config = dict(
    model='audio frame classifier',
    train_examples=26041,
    precondition_frequency=50,
    one_sided=False,
    adamw_weight_decay_other_params=0.01,
)
Rows from block 6 of a small audio frame classifier, named by matrix and row number. Each number is 500 + 40 x the weight over its row's rms, rounded and kept within 0 to 999. All counts start at 0. Numbers have three digits each.
After each channel's rows are labels from the 100 clips, of 14976, where the channel reaches its highest value: "strongest on" is what is common among them. Only what is clearly more common there than usual is listed. The data: melodies that start on their tonic, played by one synthesised instrument. In brackets: how many of the 100.
# conv: width-3 conv (model.blocks.6.conv.weight, 384x384x3, standardized in use, each kernel summed), inputs 70-104

conv.351:522499502486567494488462475471489514460534447465552480521474464402496485522492492474496462446440523505462
strongest on: the note D# (91); pace: slow (61); marimba-like (31); tonic: D# (29)

conv.109:509553439431511545520435530460542584503534475468427519433481481488492463534479458508513560472541511517511
strongest on: the note G (71); tonic: C (31); bass guitar-like (29)

conv.67:527483535462519489524558442461494493544590460470480518540485565431516451524553495455532467503494522469492
strongest on: the note C (71); bass guitar-like (26)

conv.214:404443474497554472518463522509429488415521521498593538432565494501475491497522490526477490547549512528473
strongest on: the note E (76); the note A (72)

conv.51:498522525557448505477516487563553467457483544519548491540432473497491547525440445499497516477507450556561
strongest on: bass guitar-like (53); pink noise (35); white noise (31)

conv.75:540488451522551467484489517514559425517554519545481496559565519448515481564513467438537516522540588552492
strongest on: flute-like (36); sine tone (25)

conv.98:463523550548417430454523440572554423498468512542444529440520494506491516566538512535498523512448606453532
strongest on: the note G# (79); tonic: G# (39)

conv.62:496539509515510497491523461477421533508472497499502465481484542520523538518607511506429536507506551500504
strongest on: the note C (78); tonic: C (36); flute-like (32)

conv.9:519458517544482471495488473441445444460507497482533575467443492445539498401500585462454498447455566553526
strongest on: the note B (79); the note E (66); staccato (51); tonic: B (28)

conv.291:523505449509372563520496481480478460517443528523513507567464453544562491485467551446461491477510526520458
strongest on: the note A (67); bass guitar-like (33)

conv.288:476499528455470498501521477400535458513499523479472543537505463538470480425465507507583495505500498526493
strongest on: the note D (88); pace: fast (62)

conv.122:514483491565557560506575512483561482522543551511409565442534515495570495451402508478509529468523471450529
strongest on: the note B (90); tonic: B (31)

conv.364:491509526517492454536522545457530551506480522537471563485478497518551554529500442446428522522495499418486
strongest on: the note G# (94); tonic: G# (46); organ-like (32)

conv.370:507472485447457476494464512491483463427507496522464470528553414493509464491433462503392505529606498547491
strongest on: the note C# (84); the note G# (76); bass guitar-like (37)

conv.297:512471497569465523485535462592513543438527471486533493576464492496500567524545526476541493538493455521489
strongest on: the note D (80); the note A (72); bass guitar-like (34)

conv.139:420503527544512508427581449459489488536454524529524519554444439475477500490459597487508495473488533513515
strongest on: the note F# (86); tonic: F# (34); flute-like (32)

conv.196:548557584431459500517627500468501518560551540602451539486503483545572491514469466536650507522531462510551
strongest on: the note A (93)

conv.382:481493484520503556491485435407479548567506444441494475541481546497521498470486521559501546531484454476481
strongest on: the note G# (69); tonic: C (27)

conv.153:520499497645564478433478499432473459520429487472461467512487523474473406468480576454482511497430560536529
strongest on: pace: slow (88); marimba-like (34)

conv.272:453505475470507567530509414543533460599535485526596498499493537466499499514535504465561493487504483539604
strongest on: the note D# (74); bass guitar-like (31)

conv.166:509490535460516509503483531528515514470491464515554461502505461468539484546468475568538543428539503464434
strongest on: the note G (78); pace: slow (61)

conv.243:549500503514575607559522537595493518507496484471606543563537525529539467431456479487485513468513503514562
strongest on: the note D# (77); bass guitar-like (38)

conv.22:498542532590493446520452497535442520529527500477580534508455513479507501539471534480451459478515580524468
strongest on: bass guitar-like (52); pink noise (34); white noise (31)

conv.331:489441457468417597448511443440555430514497499444481510515534554490475580452475574441558574520537496528501
strongest on: the note A (97); tonic: A (37)

conv.169:539514474530488509465561542551511537474493526522466578522444540448518488485490448457472488495466517458489
strongest on: the note D# (84); the note F (78); horn-like (31)

conv.16:523495477564499471449537533431480513516502494518540532429495463537554529426526596521477494483429483519505
strongest on: tonic: D (25)

conv.194:551500494529481561512491496508496461467430464500527482525491477485541461533494501497476472524463537469525
strongest on: the note C# (72)

conv.296:480491540520362509451458510579502486541474549521467494495498532504482499504476496509457463483488470441467
strongest on: the note C (87); bass guitar-like (29); tonic: C (28)

conv.189:495496590512433573475442557522483565492415524503486591487444506394549488467554465510518571466511475498530
strongest on: the note A# (87); tonic: A# (30)

conv.249:483499451527415485560538472465500508516506547472526487504474500549441583460468500534431411468548463530426
strongest on: the note C (88); tonic: C (47); bass guitar-like (34)

conv.202:463534496514491520480563528480486503517492502540450494522598502511477499478512464525467506485559545513510
strongest on: staccato (58)

conv.188:544477467551497459517566486427439474573514461454507467536510466523550490512542541518524519515510468579527
strongest on: bass guitar-like (40)

conv.114:561527524559567480559465503445511518523603499582454524500448541543485466473534466543561452478467519493423
strongest on: reverberation (64); pace: slow (64); tonic: F (29)

conv.377:544499371509514478499565490459487497551513538492471419523468515531534497450454430514437488537523508477531
strongest on: the note C (76); bass guitar-like (60); tonic: C (35)

conv.157:487545548492472582508416470558519546481471559479523415512553502490519504504518476516510439518463550548505
strongest on: the note G# (69); tonic: G# (27); bass guitar-like (25)

conv.83:463504543536514500503541467493532506535536438490469505491562477539501495498468465552515476544511497464478
strongest on: sine tone (26)

conv.200:480536471553524529465512504473531483461535512515521525502419482472499479549510516482490602473527502509454
strongest on: pace: fast (77)

conv.374:457456504471455469493466466496452533539534533530494560477521487461457548540477538516536477489509471449484
strongest on: pace: fast (73)

conv.232:430485488519526501450483497523552436525525479532533493469540475500482463507496570555479524492486530467515
strongest on: the note F (90); bass guitar-like (28)

conv.6:559439522511449500532518536540528460406525442511490456616496392470569496578478511567512525533539527478514
strongest on: pink noise (25)

conv.66:481475507499461443488520521576566487559450521489490555468536547589504478541536505447502524531530499599530
strongest on: staccato (51)

conv.3:464512511467408563481535505577560564502524491518505459536481467486573504499493505493494449513499514479538
strongest on: the note D# (68); bass guitar-like (25)

conv.59:542480530478529515486485494580467447469448467465545498472470438434505553480491480539464437472477503392572
strongest on: the note D# (69); bass guitar-like (28)

conv.105:534462482500533544550438440484492543561463477564537454497534554494466554524573567485473546470497438512426
strongest on: the note A (84); bass guitar-like (32)

conv.345:497530464429456545525481566498430444479463496530516563508488457481508555555523472516495517565519509484544
strongest on: bass guitar-like (52); piano-like (27); tonic: C (27)

conv.340:502483486486450489444501474415470464510486425494477438478483447505497522508519464430477496527482595497527
strongest on: marimba-like (47)

conv.170:470480458572522509468463482516420535554544503458581624531514495467540521462496508546465454459540566505516
strongest on: the note G# (82); the note D# (69); tonic: G# (52)

conv.304:480510482477477551528541483463591576499496474512446536481491524429447427528466445516500504516515519509509
strongest on: flute-like (32); sine tone (27)

conv.181:521409467436533486428448457475527495445457522472498479596500475471527521526522472486511437484490517558579
strongest on: pace: slow (75)

conv.144:468489531566461493511453570481535501504464544500447507531430495513491540482487549517521451511491497423479
strongest on: the note G# (79); pace: slow (70); tonic: G# (31)

conv.195:490517382531507425485524457527629511485481521489482523552483457481492467459555547585482511519500487547487
strongest on: the note F (75)

conv.140:554488521465555522408546522518492420528504485484463440528510493527531544479463459529518468495506500516382
strongest on: pace: fast (80)

conv.1:404541457498448483451498493468464484505565497564541496562476498539520549567520495520427546488509527492517
strongest on: the note E (86); pace: slow (62)

conv.191:487435464579552578475496584527507440522462493497536512508495554549512430524603493515452561572453489484509
strongest on: the note D (81); the note G (72); horn-like (28)

conv.81:540559504564510510567511515559479535487474462462524458531501499475466553540480494491531490517489410473463
strongest on: the note E (100)

conv.182:483540479533532497513455426479467546453446521460450538429535442576506564528519525451454590462507420551463
strongest on: the note A (64)

conv.21:458481550539415555469481439461528528439475531469494432494523490495467536563439532509527552502459460536535
strongest on: the note F# (71); bell-like (30); tonic: G# (28)

conv.132:535490554528463483442526490510509539483546496644475538538490546493524519561512499551524511527497530478512
strongest on: the note C (67); pace: slow (65); bass guitar-like (34); tonic: C (29)

conv.283:537510583489522527509519524448475384417485510462456517495488425497427526503531439520507470467520530485557
strongest on: the note A (87)

conv.156:489508531490461509509555442477455510451532528426451470539508530533480466540503467503424506477494471581498
strongest on: reverberation (67); marimba-like (25)

conv.38:376512463533520522530490472506504568552473536518513507564535489468497524495505521591449514490494526554538
strongest on: the note D# (92); tonic: D# (26); bass guitar-like (25)

conv.161:444377513540546430475422530485463477465558439454458493534493437547449542488489490562510480588517433508404
strongest on: pace: slow (67); trumpet-like (34)

conv.267:548507503505415509480526477494512496512448458503472572520516524429542514462557516523457535518469425513539
strongest on: pace: fast (80); bass guitar-like (33)

conv.257:383497484513523480550463558507533489500534532511578547559501475483475513506513471496472460481523526453512
strongest on: the note D (71); bass guitar-like (35)

conv.77:468484452507528506607507567457538557492484457443487479494538540528590504450548369534460515524523512483432
strongest on: the note A (71); tonic: A (26); organ-like (25)

conv.173:478527537550550460548477519535507483496465525497511506538510489522475547556510494472514499434476551476564
strongest on: reverberation (69); pace: slow (69)

conv.27:527440484523512528482517503562471497515475424521456507538548388557416513467434454461552525477460549574483
strongest on: pace: medium (63)

conv.141:512552573507552468550537520506516522521461489431464515497528450536540525504481538425475556520514557550528
strongest on: the note D (78); the note A (69)

conv.46:428530550533543481553482497459558496432552544465523540480474569440534538474475481503516506547474515460432
strongest on: reverberation (74); bass guitar-like (26)

conv.112:564501459466496523530407458507504430498430512485430549450576521493496540518435503509522574525566490388507
strongest on: reverberation (66); flute-like (25)

conv.298:402450556555470521532529555491518446509481476559556536425522510450526529475482449526474503450454539515577
strongest on: the note A# (72)

conv.281:468492580445464499545569440567467520471488424414445479477504467457538520490507507518539504500480517531472
strongest on: sine tone (36); bass guitar-like (32)

conv.319:480477565512469550532471513534465451550515523572524459529540445536499545473515570514450561590528502473528
strongest on: the note C# (100); the note G# (70); bass guitar-like (49)

conv.301:539607489582488484390534607453549489500506538527518539506472488477492432513425502473482530512465570469623
strongest on: staccato (73); pace: slow (60); square lead (27)

conv.363:492514509453503505471448439473542462453459504462456584500400534504477460482553441490541426545457401523441
strongest on: staccato (53); bass guitar-like (35)